Weights of a small model that answers yes/no questions on an image's attributes: encoder norm layernorm, fusion encoder layers 8.
Rows from block 5 of the fusion encoder of a small model that answers yes/no questions on an image's attributes, named by matrix and row number. Rows with one number belong to one neuron. Each number is 200 + 30 x the weight over its row's rms, rounded and kept within 0 to 999. All counts start at 0.
Before each neuron's rows are labels from the 100 texts, of 14976, where the neuron reaches its largest size: "tokens" is the input token at the peak. Only what is clearly more common there than usual is listed. The data: rendered landscapes of hills, water and sky.
# gate: MLP gate (fusion_encoder.blocks.5.mlp.gate.weight, 256x128), inputs 0-127
# fc1: MLP up (fusion_encoder.blocks.5.mlp.fc1.weight, 256x128), inputs 0-127
# fc2: MLP down (fusion_encoder.blocks.5.mlp.fc2.weight, 128x256, transposed), outputs 0-127

tokens: "night"
gate.127,182,165,172,212,152,201,212,220,174,159,184,162,161,169,210,210,176,250,202,160,204,193,183,193,207,214,160,213,229,201,195,187,181,246,203,175,192,221,243,251,181,262,182,244,230,229,178,179,149,195,242,225,260,229,225,210,156,217,188,194,199,208,198,221,200,148,193,171,157,208,234,189,234,152,201,163,192,243,212,265,211,204,202,156,196,201,225,186,205,184,197,212,165,199,222,193,154,244,171,235,176,173,228,197,213,238,171,130,167,148,223,212,277,168,209,213,171,165,235,197,205,180,262,186,243,248,250,196
fc1.127,169,214,241,204,284,214,190,203,192,197,189,199,219,193,187,206,223,148,159,175,203,202,191,174,181,216,167,176,134,155,243,151,188,186,191,199,226,191,176,184,199,176,216,161,169,173,241,182,213,220,193,217,186,197,204,154,206,214,233,243,190,213,185,171,180,236,177,221,202,190,207,172,210,211,183,194,193,205,205,216,178,159,268,278,188,210,180,180,145,193,257,210,164,239,180,254,209,223,272,174,279,219,156,222,142,207,207,207,237,245,176,198,165,210,214,156,208,204,235,253,218,249,187,200,182,182,143,171
fc2.127,182,142,239,211,171,192,236,196,235,130,211,186,173,208,173,194,176,233,219,233,203,212,179,128,217,229,162,223,166,200,268,191,226,200,175,195,144,216,196,238,211,221,210,246,208,206,203,219,208,213,191,255,183,186,218,205,168,165,211,165,235,248,204,219,206,255,170,233,153,204,215,198,201,195,143,179,147,230,222,257,177,161,198,172,213,258,180,235,232,171,187,199,181,202,198,186,204,169,202,200,176,192,234,181,153,205,236,179,176,197,130,163,247,202,184,200,247,248,190,272,240,188,245,185,209,233,209,200

tokens: "night"; "sun or moon in view"
gate.249,207,178,195,194,240,249,238,189,211,211,194,229,225,189,214,246,223,211,232,274,181,148,195,204,190,194,193,273,178,142,195,247,198,197,201,181,204,221,150,211,174,182,186,235,172,138,243,188,218,204,168,168,189,147,208,142,171,226,202,166,174,210,228,221,152,266,201,214,208,196,192,185,205,196,206,187,212,187,225,252,172,161,211,201,196,183,131,251,222,214,224,170,193,261,218,231,217,238,220,205,236,212,167,142,185,158,254,138,193,236,208,213,196,159,162,168,213,206,210,201,182,157,187,242,235,206,195,173
fc1.249,203,249,173,195,181,166,173,189,223,203,220,220,144,211,189,149,126,166,211,166,199,260,202,210,240,182,208,169,209,246,198,194,196,205,196,218,177,181,253,186,242,181,246,167,225,262,169,256,199,221,203,223,168,257,181,234,237,194,190,242,214,195,173,208,239,159,196,188,212,238,196,208,160,211,209,194,220,233,168,175,202,216,196,176,210,231,236,145,194,194,197,223,210,142,144,180,181,123,198,170,179,181,253,276,202,247,166,226,203,147,209,189,163,213,231,248,200,183,206,184,196,209,214,199,190,154,195,230
fc2.249,195,188,185,214,156,167,211,166,236,216,218,215,193,190,196,241,201,234,223,218,267,180,189,194,233,164,222,241,234,242,168,154,212,237,226,184,206,217,218,235,196,187,172,218,197,143,154,194,216,169,202,179,221,142,210,239,199,239,192,173,175,229,198,249,240,224,170,205,189,184,228,203,266,125,188,144,169,204,175,251,200,165,160,212,268,228,210,188,271,211,168,212,181,218,209,146,209,217,157,234,170,216,189,166,214,192,256,135,199,195,193,193,179,159,187,209,153,161,190,179,203,172,202,170,197,231,200,231

tokens: "clouds"
gate.117,205,191,216,209,210,162,188,193,156,217,180,227,217,196,211,178,247,170,238,232,142,182,260,188,122,240,190,215,204,229,227,213,195,182,168,235,191,213,158,158,192,182,186,226,169,208,167,172,252,199,183,229,248,208,167,227,182,141,181,172,251,191,206,155,232,220,224,171,225,191,177,208,136,260,168,250,190,210,219,182,206,215,201,189,172,147,180,236,160,212,167,194,206,164,230,185,244,220,186,169,185,198,252,175,213,194,181,218,190,203,168,190,237,237,179,172,236,267,169,232,224,223,176,185,202,175,277,238
fc1.117,203,144,278,233,195,194,214,182,190,194,209,228,241,151,202,223,209,229,243,236,213,168,198,192,189,212,171,224,130,202,230,167,204,186,182,154,164,251,175,198,204,173,192,250,180,155,201,198,248,183,175,196,166,160,237,178,201,167,198,140,225,238,192,171,215,261,200,208,247,169,187,195,180,213,183,203,188,219,230,233,183,186,204,155,194,179,170,272,231,179,187,210,172,213,207,199,231,169,219,188,205,183,202,164,138,147,237,176,225,218,125,186,180,241,128,147,234,241,198,204,214,209,211,223,224,211,212,204
fc2.117,285,170,220,256,184,158,160,180,172,178,126,178,228,175,179,207,250,197,236,200,218,123,188,180,168,181,196,225,189,237,191,181,175,212,207,173,250,204,160,221,239,237,167,198,185,190,177,171,178,194,194,188,220,167,169,241,188,212,175,167,184,211,163,127,245,221,201,215,288,180,221,227,215,176,211,172,200,202,203,211,178,197,204,220,177,185,180,194,218,187,182,228,191,202,200,167,167,220,197,177,194,236,191,142,186,150,161,176,223,196,211,243,185,271,169,160,223,143,217,218,167,227,203,192,190,249,201,231

tokens: "night"; "sunset"
gate.147,208,157,215,175,231,225,245,170,172,186,176,206,242,179,207,241,255,213,222,265,184,140,219,177,174,204,204,250,187,166,202,220,232,194,201,207,225,214,147,172,173,188,191,232,182,167,222,210,215,180,155,164,163,140,205,140,179,158,218,158,222,224,207,188,191,263,188,207,235,204,202,166,197,231,184,203,207,180,236,228,187,198,212,216,190,194,137,269,199,186,192,162,257,246,226,207,258,209,192,177,198,209,188,147,167,158,218,192,202,268,189,200,191,226,174,145,234,246,185,245,194,183,184,243,206,248,198,199
fc1.147,191,256,165,218,156,194,157,216,261,247,223,204,156,202,205,180,152,166,201,162,199,267,210,224,194,221,220,182,202,227,180,174,206,233,178,212,169,152,258,223,209,201,232,215,226,239,182,201,217,224,237,206,204,262,187,241,206,195,170,225,187,161,188,218,226,165,219,179,215,238,192,220,171,182,216,213,209,216,158,172,215,215,180,200,205,215,242,156,188,198,210,204,173,129,195,185,145,178,185,188,185,183,249,298,234,245,175,223,201,141,225,182,178,177,227,269,190,183,227,153,181,178,209,202,184,146,223,216
fc2.147,215,200,181,239,151,171,203,184,211,198,199,240,186,199,175,189,188,267,191,212,240,184,166,196,242,115,219,228,245,240,223,148,187,234,219,195,192,215,255,250,199,219,148,164,196,166,158,222,159,184,181,223,241,144,210,237,197,243,186,204,181,232,180,208,230,201,162,192,196,189,232,198,255,149,170,171,183,223,198,239,207,182,160,191,211,226,224,182,211,167,157,224,194,212,202,159,176,192,155,232,157,200,206,189,243,180,210,168,239,165,238,162,185,193,210,203,159,129,171,200,221,191,243,152,171,242,214,234

tokens: "noon"
gate.227,190,188,257,211,229,216,185,223,217,196,184,208,248,165,217,235,201,198,264,175,170,161,198,187,150,228,132,225,138,180,205,182,214,204,149,146,195,197,164,189,217,194,203,257,221,215,217,169,217,205,238,193,180,245,200,173,193,176,194,176,166,190,206,226,200,196,216,232,216,210,189,211,187,216,193,184,198,243,179,252,192,204,228,169,158,203,178,235,184,210,227,169,161,199,204,211,187,247,255,145,249,174,190,225,147,209,181,160,178,164,144,213,211,182,164,176,208,246,243,223,189,171,226,288,267,220,254,183
fc1.227,220,192,198,179,213,199,182,191,191,224,174,192,181,237,192,137,225,213,171,226,204,210,263,235,209,171,235,191,225,217,196,245,206,135,231,235,222,205,211,187,201,243,166,136,166,199,189,233,201,204,147,209,233,155,163,229,195,150,203,173,192,195,186,202,202,177,168,194,211,190,228,224,205,213,228,237,226,166,219,146,199,205,200,177,205,158,217,206,222,234,187,245,252,180,204,210,228,149,167,239,179,228,190,140,244,170,187,255,186,225,189,204,194,274,171,200,268,218,171,162,187,242,170,163,139,249,145,212
fc2.227,279,216,207,237,245,211,186,197,182,216,166,163,205,237,172,179,249,162,177,256,217,176,162,214,193,170,241,233,195,190,206,233,168,201,222,217,222,243,179,185,203,207,194,206,175,200,211,223,197,189,156,193,183,127,195,206,215,184,191,171,223,223,251,170,192,223,148,201,212,159,182,203,161,230,192,261,210,165,240,166,192,218,185,203,196,182,117,219,184,162,197,231,239,244,202,213,241,201,207,193,204,197,153,130,228,166,163,217,233,248,230,174,215,231,186,213,238,217,152,158,211,266,161,223,201,182,158,184

tokens: "clouds"
gate.36,234,208,202,250,175,162,178,210,202,207,179,159,186,186,175,215,192,181,179,212,202,188,183,178,144,206,202,235,214,231,230,191,191,243,141,210,138,235,198,203,189,172,185,238,247,199,160,202,231,188,175,225,227,191,227,225,220,173,155,162,287,189,217,181,227,225,191,119,196,184,178,197,151,212,151,261,177,222,255,220,203,205,175,181,166,183,179,247,190,212,161,234,191,216,280,173,203,216,181,206,174,125,215,178,220,193,187,190,230,198,199,200,206,214,171,220,213,255,162,200,240,258,229,179,238,194,224,234
fc1.36,236,189,247,202,168,149,211,183,179,172,220,214,206,206,186,226,229,203,272,170,195,174,202,209,203,207,188,213,154,247,210,247,216,202,189,174,173,181,133,189,216,166,237,193,209,181,144,224,254,213,149,179,155,184,219,244,211,167,215,164,225,183,204,186,266,245,190,217,224,180,144,210,125,244,194,200,209,224,199,235,193,212,159,215,217,217,165,222,189,197,140,186,182,231,172,151,191,156,196,144,182,209,204,176,165,191,233,201,206,192,124,210,202,229,196,189,212,249,154,250,195,196,163,212,226,196,209,260
fc2.36,207,149,208,204,216,204,232,201,181,171,188,203,215,192,180,236,226,262,160,218,238,179,171,187,246,172,221,223,201,208,219,176,166,205,245,200,227,202,196,230,199,227,157,203,165,155,197,174,137,203,206,195,234,133,227,210,166,258,210,201,171,261,238,184,211,198,173,223,194,185,244,177,267,159,143,192,134,132,207,236,197,182,233,237,230,248,167,193,209,159,202,223,207,252,204,183,202,206,198,229,199,237,151,158,194,196,221,168,205,231,216,155,232,184,193,180,187,158,211,193,260,218,194,188,181,236,137,197

tokens: "noon"; "sunset"
gate.141,177,237,165,185,213,263,232,154,236,164,243,213,191,191,185,228,189,206,170,213,221,234,184,168,214,196,234,198,210,155,220,187,196,223,242,207,237,200,248,192,169,183,197,199,226,195,241,172,188,185,204,216,187,178,221,159,204,259,217,240,177,272,260,244,146,177,221,186,149,248,211,161,238,160,149,190,146,161,190,172,216,200,214,211,238,249,208,166,220,145,225,206,227,231,194,231,240,214,200,252,207,228,210,208,203,225,200,186,189,234,231,137,212,148,225,227,187,140,203,185,241,171,212,193,202,196,169,161
fc1.141,245,163,245,230,197,145,185,216,157,191,135,197,231,222,152,202,270,178,210,228,186,146,192,218,244,170,188,188,161,244,191,192,165,156,203,162,246,244,151,236,243,224,219,180,159,203,174,232,203,174,172,184,186,184,154,226,219,200,203,176,191,215,138,135,263,207,224,221,216,156,217,232,202,223,228,205,227,205,207,219,187,162,198,202,176,170,179,238,217,212,173,254,167,224,204,181,203,168,206,168,218,209,158,161,174,166,212,201,224,218,164,217,191,233,142,151,227,188,207,226,173,248,197,193,192,219,192,231
fc2.141,113,226,204,167,211,210,210,218,196,199,233,192,185,223,202,170,138,235,233,168,213,257,198,208,243,207,188,135,178,186,184,212,281,167,190,206,184,132,202,213,186,237,212,183,203,226,215,224,153,216,257,242,187,271,219,184,174,188,221,227,172,187,150,262,183,174,182,193,159,224,160,199,182,179,234,163,212,203,181,188,200,211,219,180,202,220,310,189,227,213,212,211,205,211,192,207,172,185,209,207,211,176,165,295,178,220,202,225,165,188,198,202,193,177,174,223,217,220,232,179,177,198,179,193,183,217,171,189

tokens: "clouds"
gate.49,207,192,199,226,204,172,192,227,222,195,162,195,197,175,196,223,171,196,208,166,192,199,194,141,143,208,179,237,194,219,243,197,183,243,150,199,151,197,225,196,187,185,169,255,232,203,171,174,220,204,203,257,245,216,242,208,179,167,157,169,262,205,216,208,223,202,201,132,200,201,206,178,150,209,125,252,140,199,245,227,162,202,198,167,166,196,195,230,175,198,173,177,179,189,271,171,193,235,185,191,180,142,232,228,214,236,184,182,163,180,226,164,213,225,208,211,204,261,186,216,280,213,230,196,244,200,235,233
fc1.49,169,233,159,195,211,232,199,171,193,207,216,198,194,262,174,172,217,169,163,272,249,196,180,214,222,160,195,212,251,179,187,191,214,140,216,223,234,247,209,184,181,218,182,158,145,176,217,196,194,179,195,206,234,165,148,195,231,240,188,232,209,222,223,208,174,200,156,191,195,158,210,231,226,189,215,217,225,185,237,157,216,159,177,220,200,192,172,199,208,205,221,229,248,209,216,240,246,213,184,228,194,215,176,141,271,164,219,225,228,230,243,192,203,199,177,186,297,190,175,125,183,242,216,168,171,182,193,155
fc2.49,207,196,177,210,215,200,129,225,193,263,150,172,222,203,243,202,211,137,224,201,198,164,203,200,153,188,193,220,204,216,176,182,185,200,171,188,196,223,221,202,218,220,179,198,195,189,196,203,217,190,187,221,228,221,145,207,217,205,154,163,183,97,164,189,205,176,202,204,260,187,224,232,198,182,254,206,237,238,213,186,203,224,206,207,149,115,231,211,197,297,200,195,187,152,209,200,172,224,206,187,209,193,212,210,218,141,178,188,208,127,220,278,165,244,193,187,169,195,206,202,158,209,187,180,197,208,256,203

tokens: "clouds"
gate.6,190,209,176,193,212,131,193,201,209,198,225,258,197,225,195,181,246,188,204,206,188,196,212,217,173,228,163,214,241,280,225,227,219,142,183,200,194,193,198,146,216,177,199,203,176,183,117,190,225,248,213,218,219,203,171,269,191,203,191,246,193,176,198,197,284,192,165,171,223,175,171,224,163,215,187,227,225,194,224,197,205,225,142,208,183,185,200,200,200,216,129,182,221,204,206,133,245,192,139,190,133,207,190,187,242,214,211,195,166,183,205,214,209,210,203,197,227,213,134,210,212,222,224,174,190,166,239,273
fc1.6,179,224,186,182,198,169,168,213,212,223,210,235,189,208,232,215,235,199,195,202,196,228,255,182,159,193,243,185,266,212,208,176,210,186,189,271,201,159,194,154,185,190,204,189,171,217,171,187,221,191,206,232,245,222,187,220,188,180,195,209,221,180,175,159,217,175,212,141,201,179,160,203,153,253,188,276,202,166,206,153,241,209,185,239,168,174,215,205,188,239,155,195,237,160,234,174,252,227,152,181,147,222,219,222,265,236,170,230,212,219,218,235,180,236,207,185,211,256,114,176,214,236,188,178,177,155,216,234
fc2.6,217,195,197,165,182,202,266,199,182,140,221,233,208,198,166,179,154,270,166,199,211,204,220,206,236,202,196,182,216,208,197,247,204,201,197,173,217,165,220,205,214,221,194,178,215,209,204,182,150,249,205,175,211,212,215,201,198,266,221,246,158,270,216,211,206,157,236,217,128,222,216,185,242,232,177,155,159,208,182,189,197,197,170,194,262,253,216,157,213,161,205,176,224,186,177,189,205,211,205,207,202,241,229,185,196,222,229,204,179,161,166,172,263,183,238,207,135,140,206,214,218,120,202,156,182,217,249,199

tokens: "clouds"
gate.234,180,129,233,230,194,184,217,210,191,158,193,144,250,164,222,216,166,215,223,207,155,166,169,164,200,250,174,244,200,200,258,172,165,223,174,191,164,236,169,220,171,223,153,258,206,157,198,168,151,197,207,230,162,157,240,197,119,187,228,163,242,222,254,193,218,222,183,216,156,208,211,164,222,239,192,231,202,230,247,207,182,229,228,190,191,198,195,269,178,164,190,203,166,209,247,211,180,224,196,209,215,167,240,187,199,186,173,209,222,185,161,199,268,206,189,185,180,219,225,232,206,199,209,200,212,222,254,218
fc1.234,189,181,191,212,140,178,212,167,155,195,257,161,176,256,199,157,190,223,244,173,197,183,202,224,231,167,233,166,234,223,194,232,218,186,233,215,213,215,158,171,157,236,203,152,192,226,195,227,182,189,150,171,153,186,209,209,212,135,246,193,270,203,219,199,227,199,200,157,157,208,178,192,177,205,253,269,231,201,221,146,217,197,144,200,202,207,219,204,171,210,165,191,229,205,203,171,192,138,174,200,168,227,239,204,217,179,207,237,266,217,238,195,186,239,207,205,259,205,152,187,174,233,146,174,198,184,214,221
fc2.234,276,187,218,246,222,216,178,199,215,232,154,166,236,161,209,250,227,177,183,213,216,153,166,216,229,159,254,209,205,202,136,212,120,242,213,155,220,253,222,234,198,185,158,217,225,188,208,180,178,145,182,158,221,174,208,191,194,222,180,189,175,231,213,158,201,191,258,237,248,202,256,192,219,139,221,182,207,174,211,192,184,172,229,208,185,184,128,217,203,206,208,196,191,193,200,212,228,213,209,216,208,200,121,172,202,196,189,186,244,228,220,222,153,248,174,189,183,149,215,200,168,212,187,231,228,230,173,180

tokens: "clouds"; "fog"
gate.95,171,200,183,214,127,157,218,201,206,161,222,207,178,160,232,232,186,181,159,208,186,215,199,163,231,180,247,207,248,225,216,154,164,243,210,202,200,196,224,203,153,187,179,187,215,173,145,173,183,231,149,199,230,199,235,213,181,243,252,243,215,219,244,201,246,227,198,178,204,257,222,145,214,199,174,213,138,197,214,198,205,195,180,255,202,243,214,187,134,170,151,192,221,178,223,162,194,183,168,251,169,219,248,233,243,203,184,196,259,215,223,201,196,179,255,229,169,181,147,213,233,175,177,206,221,184,203,246
fc1.95,200,226,201,161,225,197,203,143,227,223,203,255,210,259,188,201,229,197,240,212,244,207,227,229,169,205,181,225,189,232,184,227,259,139,232,217,240,168,191,125,234,185,266,229,173,213,184,208,250,164,223,183,174,218,172,226,212,179,180,188,176,198,200,235,215,190,236,200,209,175,147,240,173,190,173,195,191,155,145,197,243,193,169,173,228,202,193,199,205,201,186,129,215,184,197,159,287,215,172,162,165,205,150,233,194,242,239,209,137,224,185,171,191,190,189,170,230,205,165,185,220,191,190,244,197,189,177,220
fc2.95,179,194,188,191,176,172,205,231,139,210,225,189,181,173,192,174,165,211,184,170,139,239,208,195,186,196,198,146,235,220,220,207,182,218,162,211,174,185,189,212,154,184,174,171,224,237,183,173,185,250,163,216,229,257,242,214,166,180,224,246,248,166,239,210,216,210,202,170,151,232,184,146,171,255,194,225,196,233,223,195,216,236,160,202,178,192,232,172,144,244,170,222,222,138,229,177,176,203,189,222,185,192,258,219,230,208,188,232,251,171,199,205,238,177,261,230,161,227,172,223,213,194,192,142,231,158,258,220

tokens: "fog"
gate.214,192,184,125,199,163,164,205,257,179,155,189,199,136,166,210,211,183,190,180,212,166,188,201,172,218,200,187,192,241,231,250,167,145,195,210,224,214,220,238,230,163,262,150,170,177,193,144,197,156,227,187,247,250,193,163,243,185,245,216,237,199,216,178,180,235,207,192,184,184,237,263,177,247,206,194,182,169,226,230,178,191,173,185,221,175,214,196,184,198,199,159,227,188,188,228,159,193,185,163,259,178,194,219,247,245,202,150,177,213,189,265,223,222,188,208,232,188,141,193,219,210,202,239,158,200,214,212,242
fc1.214,219,215,221,182,235,235,210,200,220,230,169,171,228,229,189,170,170,228,266,194,205,237,217,225,154,202,194,190,158,184,192,247,260,232,164,230,166,170,171,211,226,187,232,250,222,258,215,248,232,179,216,211,175,242,212,194,208,130,145,161,229,182,195,250,163,182,209,182,178,185,154,238,130,200,181,233,199,202,174,223,205,235,212,133,206,167,232,224,207,197,238,171,204,164,221,211,189,222,216,175,219,144,196,188,175,233,192,225,133,189,157,180,219,213,154,216,193,267,224,165,211,191,203,202,202,220,229,176
fc2.214,163,262,142,152,168,204,227,179,226,198,258,221,156,214,241,187,167,165,191,219,177,238,239,247,205,226,227,173,262,190,181,184,225,195,221,250,224,171,227,180,177,173,191,192,176,223,184,224,206,217,205,164,207,248,178,198,215,223,220,225,197,189,193,214,188,196,232,175,187,236,164,169,186,221,235,216,219,175,182,154,244,208,147,243,207,199,199,185,155,230,169,179,238,150,200,199,222,203,138,212,156,222,218,258,271,200,222,231,219,200,240,238,194,158,219,253,181,203,148,183,160,168,172,181,198,152,235,209

tokens: "night"
gate.138,202,156,257,210,238,234,191,194,161,205,195,217,231,218,209,207,269,190,196,236,203,160,197,207,202,223,163,246,171,160,212,184,174,172,210,190,215,224,157,208,193,187,184,199,158,133,245,184,218,196,197,184,177,148,194,156,213,188,205,174,184,217,203,182,176,243,189,231,256,132,212,201,236,211,216,168,232,189,219,227,172,156,239,225,188,178,140,236,226,197,232,209,165,252,185,247,234,182,241,188,232,236,171,155,156,156,254,166,192,233,169,211,181,219,164,120,245,193,223,229,181,220,204,194,190,207,166,167
fc1.138,193,170,249,207,231,239,204,180,171,197,204,226,228,213,213,219,271,193,193,240,206,163,196,196,207,216,167,252,165,156,206,184,166,176,229,189,220,222,175,193,196,174,199,194,165,136,246,182,222,194,203,183,179,153,195,152,215,198,223,180,176,226,203,184,170,235,201,225,264,138,209,202,240,198,202,168,215,183,215,225,185,148,236,234,210,188,141,233,226,186,230,192,163,265,170,245,241,185,233,187,233,249,168,168,155,162,263,161,201,241,167,199,177,211,171,126,237,191,217,226,190,202,193,204,184,207,156,163
fc2.138,193,233,190,159,249,238,201,239,189,187,202,198,174,182,204,151,157,180,155,171,145,232,214,227,180,233,185,136,186,162,205,228,220,196,173,240,198,159,194,187,181,198,195,181,181,262,241,199,183,274,195,185,172,254,240,161,176,178,231,254,204,171,235,181,156,223,228,192,172,261,190,159,173,255,234,237,228,176,210,167,190,230,226,217,174,211,200,168,145,208,232,174,240,190,172,239,175,189,229,195,234,218,230,219,183,251,150,244,198,206,204,219,242,206,240,230,191,223,209,226,166,189,180,203,183,165,203,160

tokens: "noon"; "sun or moon in view"
gate.35,201,253,162,227,189,186,181,210,243,214,217,257,140,205,177,205,231,173,182,243,189,239,203,162,187,190,232,234,249,187,241,211,184,198,168,237,172,232,227,203,188,148,201,166,205,167,175,209,264,222,141,230,224,183,163,201,241,205,189,217,257,204,195,175,204,220,218,120,227,185,176,222,161,224,157,251,168,206,227,223,187,143,184,194,196,210,169,202,212,219,183,204,169,242,234,199,250,181,178,204,177,152,250,179,265,191,239,172,224,226,213,176,179,217,195,214,242,232,147,203,228,233,238,173,201,155,185,190
fc1.35,220,161,239,242,223,189,156,188,195,189,189,234,237,202,195,237,233,193,214,201,200,151,185,158,230,196,195,260,179,186,225,178,187,186,201,174,192,234,197,213,192,183,180,187,183,126,206,208,181,214,195,206,212,146,202,185,182,228,198,161,204,216,149,186,212,241,180,205,293,148,226,187,189,191,211,221,210,197,261,229,122,207,240,245,172,170,157,276,202,185,204,223,180,239,191,220,169,173,240,178,232,210,169,183,187,144,224,172,203,212,200,210,164,258,167,145,263,190,213,235,201,231,214,186,170,221,156,208
fc2.35,218,224,162,183,216,206,179,206,229,211,184,216,216,211,207,206,200,198,170,167,230,190,199,223,248,110,236,210,220,197,182,184,211,225,221,198,241,170,235,213,195,207,174,138,198,159,191,204,159,230,198,208,248,147,187,203,177,283,188,217,140,165,181,194,196,171,190,240,230,224,255,188,253,190,221,190,190,173,180,188,207,247,225,273,216,233,214,165,181,217,210,230,211,197,147,198,185,207,201,199,208,230,177,197,216,204,175,172,237,185,280,221,164,195,240,257,126,145,215,181,180,220,167,208,148,162,181,197

tokens: "night"; "sun or moon in view"; "sunset"
gate.58,167,207,167,210,171,201,235,179,261,144,234,218,162,198,169,230,187,219,201,200,219,203,180,158,228,218,182,238,252,200,232,193,215,196,214,180,197,204,263,244,186,203,180,178,221,153,198,178,193,212,214,235,224,173,193,202,213,261,204,220,173,285,189,256,196,196,197,202,195,173,218,212,242,150,169,157,168,184,209,222,161,139,183,176,211,267,246,183,249,122,186,204,171,249,197,198,178,182,167,230,184,187,200,188,234,177,221,135,189,177,216,152,217,147,191,209,211,161,206,210,235,178,261,187,193,217,184,202
fc1.58,211,195,224,193,263,226,175,222,183,201,178,214,216,188,216,187,236,182,175,210,189,164,240,190,190,223,219,190,200,161,229,164,183,156,220,243,243,201,202,165,200,241,177,145,116,194,242,170,199,241,192,199,179,175,176,168,213,178,234,211,174,207,189,122,179,226,229,229,244,186,225,185,222,243,186,185,205,162,212,160,174,204,246,248,196,215,145,193,170,185,221,228,225,204,169,238,235,177,236,195,218,266,188,205,178,166,177,232,244,237,219,194,174,266,203,123,226,183,217,220,203,211,176,178,131,214,166,176
fc2.58,203,208,165,232,200,229,213,175,274,197,209,218,161,230,209,226,176,219,208,236,216,209,133,193,254,157,209,234,203,172,194,234,181,227,189,150,160,228,254,246,209,157,215,203,229,157,218,234,214,221,199,195,199,151,217,183,228,220,197,183,188,219,187,270,172,219,176,184,187,166,214,229,219,149,191,183,193,241,212,253,174,141,196,158,226,235,188,207,264,218,218,164,143,271,202,225,201,176,210,212,217,169,194,171,196,211,245,127,190,188,201,202,179,155,193,230,207,178,201,146,221,176,247,204,228,172,168,176

tokens: "clouds"
gate.215,209,183,254,212,247,213,150,177,213,231,192,203,241,180,228,248,267,162,192,199,227,186,185,182,142,223,182,244,184,174,193,189,194,171,178,170,183,245,190,180,188,166,194,240,220,196,232,145,237,150,240,177,198,169,211,180,195,172,156,181,207,188,203,191,176,185,222,186,208,142,183,212,182,177,218,225,223,190,192,215,185,172,239,153,138,132,178,250,249,250,212,205,159,253,232,224,257,250,227,170,228,168,170,176,185,210,221,181,159,196,208,216,202,192,151,144,232,230,216,194,186,217,208,232,236,184,172,174
fc1.215,258,177,210,204,163,174,223,202,158,199,161,179,202,202,191,163,153,230,274,181,150,167,226,216,220,212,202,203,161,228,182,228,215,218,178,167,163,193,163,235,235,234,216,226,198,213,172,252,232,242,144,191,148,199,191,204,204,153,213,166,236,182,216,193,228,238,182,231,163,210,208,193,168,215,215,190,209,247,187,243,198,251,176,189,241,210,203,223,195,210,192,182,234,155,175,165,136,148,206,172,189,172,235,183,161,175,181,181,210,147,161,195,232,225,221,206,172,206,206,211,190,155,161,166,205,234,297,225
fc2.215,168,148,231,191,212,209,209,185,209,158,214,174,190,214,147,220,202,240,180,213,266,165,184,152,211,201,211,192,201,194,253,171,227,184,247,208,225,188,220,214,204,236,172,233,179,187,185,190,196,164,254,249,225,179,231,207,198,194,215,180,184,264,211,207,200,199,199,189,169,179,224,178,221,160,127,150,145,145,219,235,149,176,210,202,226,239,224,217,233,130,187,203,204,238,197,204,211,217,187,249,181,221,168,187,174,196,203,167,177,232,192,126,221,201,161,157,215,183,216,229,258,202,246,183,176,274,162,191

tokens: "noon"; "clouds"
gate.128,175,175,166,204,130,156,211,196,210,164,237,177,163,167,239,205,175,191,167,202,178,190,205,178,238,205,239,212,254,231,202,164,181,263,213,211,200,200,204,210,137,205,156,211,197,188,145,183,179,218,149,186,211,186,246,220,172,232,241,205,208,222,263,214,249,228,204,162,197,237,233,140,231,208,201,196,182,192,226,182,195,214,172,221,199,237,218,201,174,187,140,202,240,187,243,153,173,177,151,256,159,235,238,222,249,190,189,200,236,228,229,210,195,181,233,249,180,198,148,215,210,156,164,197,219,193,201,260
fc1.128,174,224,199,155,214,211,215,150,223,210,225,262,187,281,191,187,195,207,251,221,230,224,224,228,197,187,192,204,188,218,178,233,253,140,226,214,231,179,186,140,236,171,280,205,180,215,193,242,245,172,221,169,166,233,169,226,210,172,194,189,185,199,167,236,212,182,236,200,195,179,142,234,165,184,180,171,203,157,118,197,239,185,176,183,241,208,218,209,228,192,203,143,196,196,172,182,262,196,183,155,177,222,170,236,197,246,252,204,146,217,185,183,170,179,180,181,220,214,169,183,215,168,201,241,200,196,186,207
fc2.128,188,218,173,185,179,176,215,209,158,208,243,213,175,173,192,190,166,192,158,175,155,248,203,183,183,207,202,177,238,217,237,204,191,218,161,210,162,191,213,191,166,167,173,161,234,213,181,177,191,265,163,234,240,240,206,220,192,218,221,253,231,173,217,211,218,208,205,158,164,243,179,172,168,262,181,232,181,235,227,183,210,239,147,218,191,199,224,169,146,232,160,194,219,170,222,177,197,212,170,216,168,193,255,217,236,180,208,232,239,165,198,175,233,168,268,261,154,231,156,227,224,186,186,172,222,134,258,224